From a checkpoint of a small masked image model.
Model: 13.7M parameters, 48-pixel images, arch convnext, norm layernorm, activation gelu, moe top_k, num experts 8, patch size [2, 2], depths [2, 5, 5], widths [64, 128, 256].
Training: 9400 steps, batches of 128.
Data: trained on simulated fluorescence microscopy of cells, 6.2 epochs.
Rows from block 2 of a small masked image model, named by matrix and row number. Rows with one number within an expert belong to one neuron, the router's apart. Each number is 500 + 25 x the weight over its row's rms, rounded and kept within 0 to 999. All counts start at 0. Numbers have three digits each.
After each expert's rows are labels from the 100 images, of 14976, where the router gives the expert most weight on average: "top examples" is what is common among them. Only what is clearly more common there than usual is listed. The data: simulated fluorescence microscopy of cells. In brackets: how many of the 100.
# router: router (model.blocks.2.mlp.router.weight, 8x128), inputs 86-127
# up: expert up (model.blocks.2.mlp.up, 8x256x128), inputs 86-127
# down: expert down (model.blocks.2.mlp.down, 8x128x256, transposed), outputs 86-127

# expert 3
router.3:481503510514513492528509500462504490510527519459495507524477489512467572481519493512564502499503484512467511521505514517506460
up.0:516507486475484541514487481543499466487526523428532488543471507488508437493522547472497494489508481463512503473489547462547520
down.0:496510497465482513527516503493543512488493482484480508475547579520476461500480471509524551472506462490521515487492501563507543
up.1:516450509528484505494540522501502486464492481502500512493478519520536460503478497467475499522538533507513496533511521512518526
down.1:482474517463498484528476483503533492482512508481495504479525500531506477542472495491521443480474497524538523577503519469498500
up.2:524501451430521530488541520476519485478507462502501464536516495480491488495522473482526496488493521478521478537516503439526508
down.2:492515462478489531504563482527482497499501490463534522490507523529512512485512471449557437543515469514502511507491492469507524
up.3:496516503487505534520488489527488523433489491495497489450484495458507481510506525442457522481470520483491510612495492475483479
down.3:522526505463499512509462540517492562530501515515528539499505552506487520479494519490478596523502477508500499548477508497476460
up.4:507521518537482500516487506503473507489474542498488501546471530468510482516499494475468492504474530468500488531506522491541499
down.4:498514499526494571486515508485493540456497508484517504486544578520486476490495466508516495507518466497540466457472523518496536
up.5:497516481453508513500513484507513492469511445491529477526514488458504494494520480488537493501506517496460536545534494529515494
down.5:522500491443532512520505486514494518469510485498495526519496551532499540525511468470521506526509426506506533552474527502500527
up.6:540505512498503497462480498503512532461555523524479498497509502486517507512491521498476485502483517497528522502481441502509491
down.6:544475530522545528448480493499492501526477528554506529494490490497502525523492534491487571509512466499482474506482487512488448
up.7:478515540493495502471462494485476514489490510521473489499502507496516488483464446486477523495491537504470546563530517514506545
down.7:524510505480496514439477537520480552461519541486510485470545553467547539515532486509511579501481493524493478520449485538501466
up.8:514499454502505467505512500482511519504503506492491506477457539481519488480503479478494519512519509509501481525524481500453547
down.8:502509541547482508506507525510487529488529477527498523506484499559512571515453502475463501515486503515487492539480480450470446
up.9:515480450530500504543502504522454489469517482476510495500524489511531486530504557452516492505491478460531478574493524480519510
down.9:522489452514505552538530465482493537524493535527538519512520499507457481472470489501532475541518564500521478498509463495507553
up.10:521473506555516480499489482514467519514489500532469508517493479522521496481463531485489527519536477546476532417509495448523516
down.10:507520502502486488531491532489544496508510520510464486545493485520511505507442511508535515428526456512466491500481500467480474
up.11:513503518520519523467473526506516540532475492505481499484504525479507509514503500487456560543464483521500475434475498471450495
down.11:496500523477489517514512523462505507510487497500467478529520513512513499520504478487489566442533468531490503492474518467502482
up.12:481505440540473483487528506509473504517493510471486489526448482504470488493504463470503543515496485507517522459484507444535514
down.12:486527498494474505470493515487508536490517514507532536505450484526529499536500492473529589494513496540481537529501512491477498
up.13:524483473442547531506524527490542509493485463502500513559496519459515477522498516480510485481497529499542555497500513448490521
down.13:509493459505506499530477511504498449494509499451491490552491526496518505477503472514478441486493521498487528493506495514487514
up.14:517506514564522560524525506555500509510506510505467500479499503477499505531485536496475498489484513501514478477511513506445504
down.14:501532502521517565473449482469463499512507539490502492464518461506513459492499504498477476476503518557544476486547471494446502
up.15:478481472525508494500466518513474527519486501529515506455473533507487495511495485458469524540480475518448514506517510480484520
down.15:528486521495477524486493518459489552508491483513520483475494469529508540508516489496483616492530516515499509511500514509504463
top examples: membrane rim (100); crowded (74); cells: ten or more (74); yellow stain (41)

# expert 1
router.1:479520467456498482482511498492492507509519461510502505536488511470453481509522543509472536472459517471508497516527481453503516
up.0:483504493452517507468500526532539510497510489485445503539464486455503514517509525438418484521506528521498495485518499474500455
down.0:504479516468500482482509513518492436497477484507475503479478468514509506520487513503480460505521473500526515474496490466486467
up.1:487457510464459487471518471516550507471520492502475482484511496485484526513482506520474523523517496506525498484505496535484494
down.1:514529546514505501522480537461519504486484521483490511516510545453483486534522481493458533484468495532476471515494520538506485
up.2:456503521527517515466508512490507514493478510499491465520507493466511477489492482472478521517524472495451541486566490465528525
down.2:513498512517516502525475558524525523502502563483519456514528528492512520483501509519496549465500476471497517454482532521492529
up.3:521485490488473526468471501534529501486495470490492499505540508514535468481504492488441485511506511513502579480501482497525510
down.3:486472535500525539527450544475514519511498525495472520549518517513492504519509494545497558456493485507482534453474507506529527
up.4:510493449501454483487455445536480460490551466470503487475501519526491462512529500468486520531493481488489483499492460469507511
down.4:515505503536461489542513543524533517504483538496519502491426544507461523466477504489473506497498493492508505502551508491479533
up.5:503506535495506496542456486474491499467507505502476504471505523544506544467466478485484472491508517494491493521463503545534489
down.5:497500523502487453469468539500515472496491531518517502491543560463548489515530501513479465492496470490491508485508529534522536
up.6:500521500466494524477515511535520492480500518489460497517515473469516509502473520498507496524515514519478532556474525477470437
down.6:521521463482503514494526478482525500515470519516463519512487491552506513519478505481511501533502475474532466532539455470516465
up.7:526508489508532558451466500488483527497480481538489502479539494526520457482535497515511476500451516499518573496530495475498502
down.7:486506502477493505541474481504521522512493488517475471509537528538503516482481523526468517468496530511506524503522499474500513
up.8:543498498523480497494499475480457519494533486490525481528505508531513487449512485488508534488503464492507482471508502487505467
down.8:498485504493501521439495455492464495498475538511478495466466480538498449472496485450527471496494517491512527517495474526473504
up.9:545440489479455467525469477477483502490520505479529511456486502521554524473499465487535494513541519532483502539491466538544494
down.9:523496528497489487510505507509514531506490532482515497487531496484522503533542480457514516492535480508481488497494484521511459
up.10:494545506433526528484506512523541508441502494510481501505459551467483492505507520485476518531483500502473484504483436502481535
down.10:488486515509500506492502523517523460501496484471493510511527518476498532533525489540484511556532458521517465523498542505523467
up.11:506469457505510453458488508506522510499504483515522515507459464519514496533561540497484518510471490500515488470545477449511497
down.11:458507503499523491500483508507547490488495527529507489519531525528520509443455505517493493554506452488511519500517503480484555
up.12:534492480504473509500542533518444509492487541489490471508502507530500531519486484490516502515525493504532496501539490485473499
down.12:490486489511529451443525466499462495514523441498520497479543475511502493482447515505532482482507528475481467506470488498481500
up.13:457439499480453517487499478536511503471505480499510521500516507484472502507506483535500484509509514523484511480533474541492539
down.13:510557490544502492509480530487528501501488477492486498475497517446474476506484501508507497445477500538489489538537519508491540
up.14:549490494480515508505494524480494505508502509476531496509479491480536450497489485479498507550491500525522515540488504494466498
down.14:502512466477513534510471475460512513532523553552524523479491470491532457511498493474518535469461501462469512498514477483483503
up.15:482498498520540551547515485496484532496474509536506501440474507476485508524496515473503555517502472502535484503525494526534495
down.15:523488474550491513460524454486474525483495518465498475488513485477503490496502479510489491536497509512501465512518504527491492
top examples: crowded (100); cells: ten or more (100); membrane rim (84); out of focus (49)

# expert 6
router.6:500492484476500539530493522528478481497478525483518505532544506488520493470512478494524482494506508507496531498531521505509513
up.0:484505544480459471507524497476546512524491506501500477521430511457464498474528502509524530510491514481535534456475524535535533
down.0:524519503451497485522526499538498485498510516466480487481511556503499476540459507503477463477480511490445528486500528497510545
up.1:513515511551502494506491501481481505507518501541511479425511500537478537509500461524531503512512498524512503488512481516550469
down.1:559542503479506494483486494487478513526464490494512459471451461540480523483498527528504485482520527492489470501515472496516479
up.2:466481492495496516461536470490585524502507464509468484460456500518518472547495545503494532523489488497498496516505495438493547
down.2:516469469516508517465487521534521478521487511478464513472525516446516533461498522503487518494490506507455461503468493515494493
up.3:511529496531486508526458509510477521467503496513484492515506539487498549517489505504441498532490517481522500506462518529517540
down.3:505496508503492499527460491517465481503502514474517456507485471492545505507502474519518451492472454527485502506501467484480459
up.4:483483559547505496488516499443457531480497494514513496461477506508504505489501495541503517519486476494507496528480491500490490
down.4:501482512520515488493506470492497501509509483490497529500480469483520519517514472481515482533525462506487493466434510500510525
up.5:491519474494492516542507494521572445523462503458488486543514497441493503507481486463530499504527510510491501482482537525495474
down.5:519522510485491494555502497492507457491515492464530486520507527514499487522512483527484414458513495482486511503485524518499529
up.6:529500429561495487541495504496520470527502485528496495504466521518468545523493509500518508492481532472505488505501481514516484
down.6:521497503507503522530490489457475487519487479498498506498523518553484519512499480534459486505528554437518538494539499497539487
up.7:513501470560526508479464495495501506475484483537505507506483524450497509535473516495480517470473488500482485564470526506505492
down.7:510485473470479486488549518517516504491535525504495506516541539476529519527458498513541524486476473511486520505459472482480516
up.8:484473516488504494502504508495462549489477496487491510473499506502543519508516503469506508516501489502478513502497443492508524
down.8:507529495574485488545501477507476518479507500515541508460534464495482527497557490498529517543504539511484464504520539479501441
up.9:494481518531510520505493512469476514496491505499456497538468545491495527500487488495461526494465488476535480514450521512482436
down.9:525483506488496522494507513526518496509519485533540518531501515468525504464486495500523551522497474480494517484508471523490539
up.10:526535475567535487489505540505521513486533471507501519507464481515501520515489521468531502519508488485470488512485529438543490
down.10:533506533528488533513533494479539502509479509527445503495496491513488474535478502511513549529495474522481456506502471546512520
up.11:478513498500510515452534488466493528509479487539488471486474519507493493509502529520527550508477498494543486469477520528513518
down.11:514411535486514467540491489500503453488505520498483505511499527517504503523485494505481532466479541477464499455458477489520531
up.12:524522516548495487478499494465490536523502452512483515507507475541461542521515516479505524539457507485473470482452484498499488
down.12:467492497494491509505480512465532491476517489510538504480459479488501477469510489455540506499520527503486525507472542482509481
up.13:479508447545472491501514509449516510545523512483517482473463536529430512499526499483519523530475499512531537503516477503540492
down.13:499505530504499541508529514504486568528480503517502494518503548536451492477494496520459541481512523473503555468518530475533536
up.14:535510495539501478517484495496516471514530506539486526468447480518450538534498543511466505485469544501475495481499464492537507
down.14:553535523508525508509507466460476538522454527489478499495532509494508536503509479505448507507522498479514499482513502478505516
up.15:515502503499536504532538464469479509502520497478528514504467486483483496470501497487540539499499459483484481480494506446505549
down.15:467522512501502515529528488477480472489538492474539478494478537496499446519528485538537472540498513519481507506503514544479524
top examples: long thin cells (100); crowded (95); cells: ten or more (95); magenta stain (42)

# expert 0
router.0:510533479506512496463521506491546462476523486497515493478484490490514501544504546505489483530494495529532519513507551483505449
up.0:507500494486476529513543520517548499514533474539509483491497522474478494488479444532546497489504528531544537498486480600466491
down.0:502525495496519510502479496506499500457510543551502487493520472512507532474527523494533461534503485520494513523571478480487489
up.1:518505497449484518496487534478495500490468499498463508522480526519480509480487529495437494499410516476537497486491478476530506
down.1:525479507471506471510516521479483547499488501494444503532484525479512511509529494460504624508514505506478498515510501486511480
up.2:495446472452459443492524472477473518535519464478523488526467498498454494454523472490489551515484513479514480486470481483508501
down.2:504575501524483506536474483486480539538487495495497495488505533492479481518502495494504538515485485464476497488525516522470478
up.3:484520490457481551518511486477528494506551479495519467491499488455511479499504493509499500504526511521449498517501473505474496
down.3:482497496476491490463477498509531530486500503492516509527549554455502513514493484529509519509508489502509513509477569508480528
up.4:513478483510510508533480501506478484518461498479497535504435521551473500526514505482497535508476471479530461497495496492502490
down.4:505540488504498492526517460494457497500460512506486497475480516471473501533539490523544550505477470485490537510463536528470502
up.5:533500471480502485502532522481504530539500480472500478549486530474474545495510512530504516491451512469520521541518478511494493
down.5:527494508453517496536460523497496558536477499508481498529481473494513568481470512536466553467519525496465491543480491520517508
up.6:472477502510502467489535497477527526520492492502505496512503473517502491520559519471554525501471493499469521495503479493484478
down.6:521486522516504454517530487515489527513517523494441516486548497504501513466523492453458560474503521531500477478486499472493524
up.7:487509496472504507494501499504497498497505457475533483556476561495479549500526535530499499502501459489517482476528501562509499
down.7:525503503451522518529437485507526545511518498511460505516494481467520522498523523462492549526497498472440487521485484465515529
up.8:498513502571471502521498510486496489532454528520482505563485492498486505486498489475506508518496535501493495534521492492472517
down.8:507535533521503505511550484508496506489500490478538486522469496569483538475497494537476471481514490485521481514481486498507471
up.9:529491511468508518538490528477486524468453515476466519482468561501462502477516498472453527515441508476552489481499488517527507
down.9:519505494497491491493484541500484586484500509513448475525499524489535492508502490483486657499499506504484517487503496495510519
up.10:471518470489491499498503496462529496517506500494483497558440527495481485467522482504498507517517460500432508508529489508480505
down.10:504507503477495487470458525533504572506527478501479485529514526490525506507533500515485583543507510482494507478515498509503554
up.11:523485525433509480517510489479554512485532484509495485483481490470514480517494502506494506493494486500523501509490489468503482
down.11:511501481552508501497536486527456501496496486515459513468543499479464487454501493481515504506489496549504525471510545478489506
up.12:512477500524501505493532497460481483513522503538510491513540529484502527506468520503487509495512527506561507502482532540460503
down.12:481508488526455511556493486476520461485499535540524498510505481464520480488499514526511472484489512528518567578539486487515521
up.13:509462515555522523503498489509498514497566431526503506554469511532512519497507494537490502499504479502505494507529521521454488
down.13:527493502488506501505459464512490500483511506478547506513491500512515576557521539495538470546493484535497495495516479469482506
up.14:490528522468448508467519481483498521530479527451520498477509542503460477485497461497533499482467525527509517501470449506511498
down.14:506503465488507501533460512531549510514475526528479471521491507492500469466521520511507548494524463505457501513485495537507524
up.15:514504506486505496534495536473504508491490501471478537522429539525461524487501512478494517507441495479481461446520518490499509
down.15:522488502485477489517502530486466584499510524523444506539502512487525515506503508493503653507499493510469511485511470474515481
top examples: few cells (100); cells: one or two (100); dim (81); long thin cells (37)

# expert 2
router.2:504510519524492519484493478552540488482550492493510493469507514475510496505493519487486470501509470505490543505520533492518485
up.0:491504466470487512475480523507481459511460500481527472505463505509497496515481495474474496562505512556531480545463475541471488
down.0:446517498477508514500471525491500479512519511515518512506483515468485494495490493481513424501496491531509505500483515446482495
up.1:536545447510535548506488512509537482495496516491528474485502523526469521474506493476507510516480494497485524499514462527508467
down.1:503488444546527515482493503534460516477504531508513492485503488504513509471477499496529485507505470496460523500503487475498497
up.2:464476499471503431507494496479511515546479527488522505494498502486469473530493502507490534505502483489459486531475512517458542
down.2:489505496505487487493502514505448526465507501485496473509525485500510442541506466481494484498500533485475526525537471496507444
up.3:539498500419531479521488526509537544480489515477514520479497505484515519482515508470542491495499515495545490516515496466526505
down.3:534537452485518487502451464481482498512503483444477449482485452475499536472489495513488428493520463514494488523492493503488493
up.4:468526503498493532443476496490469505477493473485487483563496515484513452506508479482465504538487504510471500510502469502447485
down.4:495498542501522499503523499475491419499514473500490537509505475510492528465511484456485367508463506487510468502474489541483488
up.5:475509492471507523538527499489489510471492513494504515495513503497502538452495489514569524496475455483527485508514494506500539
down.5:522540495482487472478522501478472498533501474527529467440479466500481483498514517534507522520491504472492517490467484544484441
up.6:479519504522511527508495518524514464517463523510493512538489523496473484528463483487456511526498483512540496453459507542438526
down.6:445483531464509470530486519465521462501496504546516502503489481487494479496511522497510427478481521481503494459501479458488505
up.7:499483478463471476474517475474526501515503471509528488508491506479515470504509521493526494504494497507517488491532498487477530
down.7:492495525527508518506509434503503436517517512522503504487513465486489486510484476464459461500506516546520498482476530514498525
up.8:525491485510478505443537454504499517514508480487498501539520487516501494498508528498497528503497481510488509503507484423509495
down.8:485512486502494522515482464491544493487508512517537474507517463445472463498516506513485501475519485551516512501470478530504545
up.9:510462472462467425513542480477530525533459541496520495507479487495493502506478514510483528483497507505572442528535479489490534
down.9:519530508511498492503448476493544518533488500495526467480487506521484480506473466497492501490501476481509504467513497460500519
up.10:491477479465509464508491540463477521506520509502461534537484498549518556488492485493491533506493507473506504530480527505488507
down.10:518521473530455506481482505488510536477508506496524467500485512547504474517511488544514532523502475473494565513552497534494498
up.11:527475520490530494559489493497458494519503480480509501533497499499539504493510541497530510535527483503507516408477550507516499
down.11:486487485440505534513500486524496503517482498519497497509504514490494533491454512504496487504494510521469482538531465511480527
up.12:533513480524527517546504499517528540499487492515477488488499509529483512504488514461469531505457512495470458481504469474493490
down.12:519502514526460465540458473500469531489501508468542477509486489505502540542489502519525544503511496499453518506542495483477474
up.13:478483495524501562493505516498469475477477512477516478523522516494509489473498484496541514512491527522481493503519457518491463
down.13:519486552492523491520524514463458454525483482504471502527456517491487512518481452511437463516509526515477455462443504501491469
up.14:482498534477520480545503516471492510512480515502534502521501490512512532481470495487580532509503487497469467447509489498505525
down.14:498497472477500455459492509515468548499521474490508510476512477498520489507493511544496546523487518456469517482508445498485457
up.15:482553514553533496479447477506488478530505500484457496484458502478491498505512499504503501496485530507453457508467484467504510
down.15:459442485522504510479520481514497436513484519520510560503513506520513481528516525472480464518485493456516492478466508545513527
top examples: few cells (100); cells: one or two (100); long thin cells (57)

# expert 7
router.7:532525512577528510521510519448486512498453538513486508496467478518552481506485454488508497499501491499491475488473514504516519
up.0:480492540502517465491507480503548471501500439531517488542458504450492479546509514446530479504505542502461550517501456482477497
down.0:487504518536525490472526477454517498483543531493520537476531512480476498516462505485484490437477497478461495485476517516485547
up.1:482507532481511496489480487490554510507496445511504480498471545481478483515521527502522512507497518500491488505496466546503527
down.1:510518497507486520484572496476511540460491474471552496503548457483469517522514501468479520532501485520507485499523483480491499
up.2:477492483407504506475489507538546506524539510461495526478531496467494522513473506521436510535497531499533495475531491508456503
down.2:496486488485492474467490501514468516483515480467438479495512476480539505548470488495515518476522524523533502497502484525527546
up.3:485524506498452524480498479518510520502531498479515503526546507487456513519501514503466547499450506478463508511448476491536505
down.3:508481486504506528498484507507478503528502521506468506492494495507498510464493484457497569501493475486474531472513463505515529
up.4:495496449509479537473481494482469496498525501526491495503526502502479487500482502550520496475481507476517532529471535547489450
down.4:486501480532494493476512488540501517510503462480481504509532506532473466482542490506509487533524539517484510475549491480513532
up.5:519495473483497519511499500500508468519522489493489520523521543486484474452502503504533515517500501515523489461554509484506518
down.5:455507475497488489512472507502480454528504495504516524509476508497479413497524478510476494536495529503482545473515496534503514
up.6:503491525474483577532513501555517509484475521497501492433549524454537506523512500512478504542506493511469501468477512513507522
down.6:484518514514504535513477485509516422473461486496452483495502483507503527524450508544491424473500490496464488498495509503483525
up.7:465459499504460472442525454532572516509518497550508483516520479518517502471535487500528540475496523510501518467466455528539472
down.7:506505501458485475508553455516491517495517478509507534467510517481495512506476498510545493500506485490440526470480455481500493
up.8:504494468500465511487484505499536497501501469508496513527501490503474506503504552517532504478482537467524520485555520473474499
down.8:503488523454490479517484491504497528524473442524508524527495498530481502492535490487483561529522456499466468529488465488509495
up.9:488496528532511529478492495504541501481479459520517479557474571483502482535502539497515507519491512503492488490486507461478487
down.9:548491508508524443523516516486545497504466503483480493495501478528512528517516476490447448500473471464486483486513485526496514
up.10:482488498463506485476463501517493475498524523491519521533505509523481494519498506505486476495444507487518519510477535528535477
down.10:475493493493521514516528513490535456482520511498533537527499478482480537492461513523504417518498493483502468458472489472515521
up.11:509506445535500505479497493498504514476517521548472515497508512524481444491488469500462511498479480494516528522507498513516538
down.11:472504467552504493533503508511493469526542496461479505489494529497490466465520503503550501489523525492505517442479505515519541
up.12:490429513466452455507502451542547508501522483459568523479513484455507503492519522502502506515537486491502500507484442505512502
down.12:530471496522506501503495502501460521458530508467479490500484505496497520520513494480520515456519520490463474529496506462476474
up.13:474478502467487541523485501529507502529513495528492481461477500483480507504526495487517507527459504534522506511447490479486520
down.13:550522525503490541489483512496550490524410507475503454552485471510492584509495502536464487495491486502510469504541499508495510
up.14:492523468493497549458521474520490466517510460524523471528518537483501539525509503530520491501517466499456488502498500518462469
down.14:509463543467498488536490484503541494477496436471508535480525493528489520472504543500478471496483467498512506507515490486497480
up.15:478501462468485467526458472530557514533508506489535516454535508491521477499514498456487516497463487513483558464516444548511498
down.15:510517496487514530525457489521472505461514522503487500525498524492538544491478521511464469513493526522493517520491492481467524
top examples: crowded (98); cells: ten or more (98); green stain (42); smooth cytoplasm (30)

# expert 4
router.4:484493528508498488483506490486501530507524476538470499464504506505474527488493501510514544487484500487505456510461473526487524
up.0:449482486501478460509538464552504494512504498503536491505510501495464434521478525498472492497489486488495499485529485498506471
down.0:502510552542510512543498516489507536508501536513519486494478548503491533465517503480478511470511459498488483474473502473491498
up.1:498514539507530504433468501467533513516485509492485508495480548522464544531526503475481529562469488507533511536500496491464488
down.1:498503510511502492496490531487500537507478504485506502540511503538498568487480491585480489556514517504519491466483511524528492
up.2:500477523480464495447516528495500517511525485517468501471507561500481499519513512507485560536474516509484495473469469490478497
down.2:502523477501505507501485483507516481493490498483501493530528518506506510526495487574472451520498501487474511509498498569505484
up.3:489512501473521482474476492519504519487524481475500482540544479501543518493513509463450465483549516511495511489483532461487493
down.3:482521495473498495480457499489498502478486501527521495492527467501480476484499488485511449467481517488512506512533488456498519
up.4:483504530487514492403507488496503500520531487491457497500504522465487517538504500494489562518491505497474496485501506485467496
down.4:515507490518497498502498488487497497506490480465484488552522531539506517519497487558477458540505518452511494537526483529504453
up.5:492475475527513483552506493509482469525483549468528523507484485548503476510496512500481472512528479498479531375475540540480524
down.5:513517510503495474494485504516538567491499500486499508490506515518486514497492483511484526514493479463498466489480486477485455
up.6:488450502508480490533510479519545478497488524475507525489436502460516499534511485453505507541504461510519485478514483491523529
down.6:498502509516491498485517505498489525486476487500499502519488513540493524496487500500549468462470495481510469508517510504504551
up.7:504470528474474495479489493489496507467469535491491487484514505470580498541522462533498502492569475495511490521519462534509493
down.7:521464484529481507533512460470509559520487467444468478520482509538504511535501483544479486495492506453471477518490444511508490
up.8:515481522496514521484502508468558501501516517491479485490467490494513515504481472487520493505500485481489509468442535513489514
down.8:527508529512486469507509501509466513468509458455495495511540499504535523486505493509500507500491462454472497484479490482497430
up.9:474471483504509456485519509517483476493495507497532483502495488524487519513506472506470528483446507500596492507546513459523488
down.9:474519493500496495488509522507510465524499527511525517495501520502509498518529524502496466511524456536519533524530495525495555
up.10:472505487455500494492509490516494483519507568500512499515574492483518483467497501484501489523515507523524525482513518545494505
down.10:525526502530513479557533501483499539529515518490479513518430504477471484546564525499501531500506552510484466493516499505501472
up.11:526492477468511525524545492548494500479513491507508498487499483494530459502482534461452485547515488514492527461541490523532480
down.11:499493545495492461468489496522453503471485486501494476519548505484526545528460491550499470474492487536488466473498485491506485
up.12:524497485488507476523566489487535507504492533467514488511453488471491537477502533499545469485524482478552483514488554462519546
down.12:500501548484452498513476551501495482510474434509507489507511492511479514512493496485525435491515531501497537515438491480521469
up.13:462478514492485500509510485510479507504506500502493493460525499475503506506511549488456520526488518517492520483564485510512468
down.13:486538540499500489535496492506516538500477503461540487501523548458510513498463488479497497516502498478468529501503537540495506
up.14:495488509506485504523457491515486485504484485501494498463498490501497529543509557470496484504501518507530511481498473492500472
down.14:493512479517508448483496491514533518528490533462522502502478509493518500558491483500504512518495482462508503499532495540508530
up.15:420485521490505515466458507495522520509485499516459503481504535480486530509508510492496501579484510502535563481521474543514509
down.15:474529525508494512502536487455495494502476470435508504507515456473503514512503493499479490507508472465480510493508494527515499
top examples: crowded (100); cells: ten or more (100); dim (85); fragmented nuclei (34)

# expert 5
router.5:515468524473486501497499487493497494477501523471513479510484506520518474474495497490530486506523533493516494497480508534483464
up.0:480512493526497508509465519495496513494505477531483508422511507487474581481486491477489515509488504482504484490517449525501500
down.0:491493486544501501501510525481456481489509549493544514449505525498495507488524514500496454478507513480478491500521497441491484
up.1:474526471510487516446478495502538515475472504520469479509495509490511508536534509463469503545492491528478519519495524521521533
down.1:484461505500516502517510475490505404517486510516499538504479487520482495499514498450500300511535520513506481502504494498505484
up.2:474519479461530493540523547538543514501485481537509474490527497483490531511515491462494512488494500480461480527559495440480542
down.2:544555470503468514518537503514522515517479528491521513504537479487515539480534494476486574505551511515518483514477524474499510
up.3:513490485539487479546498483483505529491511444536499514493509542495519500472497503481469516477483473471518500556485475480473509
down.3:474523528493471528485504511532469524460503492483523483517494536525507498519499503525504516524511432483538547499473508505466485
up.4:484538499466496479545557492518512517488551510540494505477532480461495556461516505532531507505509521502528483509519468519501529
down.4:521493435515513458495513520501464501516484531535478527494520482474520471487538457521501435506499514503496472473486504471510469
up.5:514513489524515527479480511513552510498508502534472482526499556476488514506502492493458507504468526486527476479499489512501523
down.5:489478537476518514494474508482490490495508540505538514510493497505493544464515537463526532497521472486481511514526485470499490
up.6:457495480518548495484503510493456474508498489509458485459542501499514536502490479502499515517504467503506554521507475520528500
down.6:459493514466498476495544500517489480498504484501466521467493548481516489529481482493484426490548565501534509491502507467503554
up.7:495491490503534471517458519507475522513493475533466498479526470515505566485493525497454520520487519468512524499507521507490530
down.7:492502538514498483513523489510458543472500520495488495460533514548518450534510506481494558515522489491518537493512503442514539
up.8:501524503457506508464507533470493505506504487474502491417520490525479526508485484482475501489473519485516509499507475541486499
down.8:496503532474522486476530533499468517463505517476469499467517518482520478482532495498516491455521467454494535521492505469504483
up.9:483493509433500541520515503464490544496533503484495508507480494484497560473498518489530547477493513484523456500537506520511481
down.9:462514515525485460488485514476520496539496524517525480502527511534480465451522492524464519490465527493444459472555490515487472
up.10:481506492486519534463499476526560507480528450497484486520492543506482515482499527483467553462481481483539479529507481466491484
down.10:521508505519526522518489488514498526512504481505498523511509505493499529518533553456466557462512449519492535499488523518475510
up.11:505502481526476466535494487505497492542499486430515527524459485534478458525513476494508513502508473514478526473523476468505508
down.11:513552528502483492515526458506514486479480492494511484465540488483485489543490474512520497525503519517483462504493528514506523
up.12:531510476483557515484527545542533508496465514548497494489501535503491493479483474497436479529500500523498489506524477483499568
down.12:474503469485515531522474480504545489554482494506517523494577459516483514527498519474503487471526498499491471503472492466493520
up.13:487490516504493464447534543537498539501508463507490507514518530496467486493481485490436514494485459470496503508501515473507486
down.13:504521516499514518475464506470549549495501503506540515518510526529490522515470521446522541481493468493463507503510512479496506
up.14:492505485504496492444530498500500505492497534531467455472515528471499543496515514502497498522482486530510505500510496521523512
down.14:487459487498498481524491472509503397519494510519497538488499475562498500495504484455508361519532510518521486507496490472511478
up.15:476519495504495516508509487510477520508514498526459488513490506469454481511487495502439498485416501496529477529563508514484510
down.15:482476479481480517486525524480506572505491490498483498507520511504466515502529490444467569537509505484491433496520466509519535
top examples: few cells (95); cells: one or two (95); ring around the nucleus (62); long thin cells (30)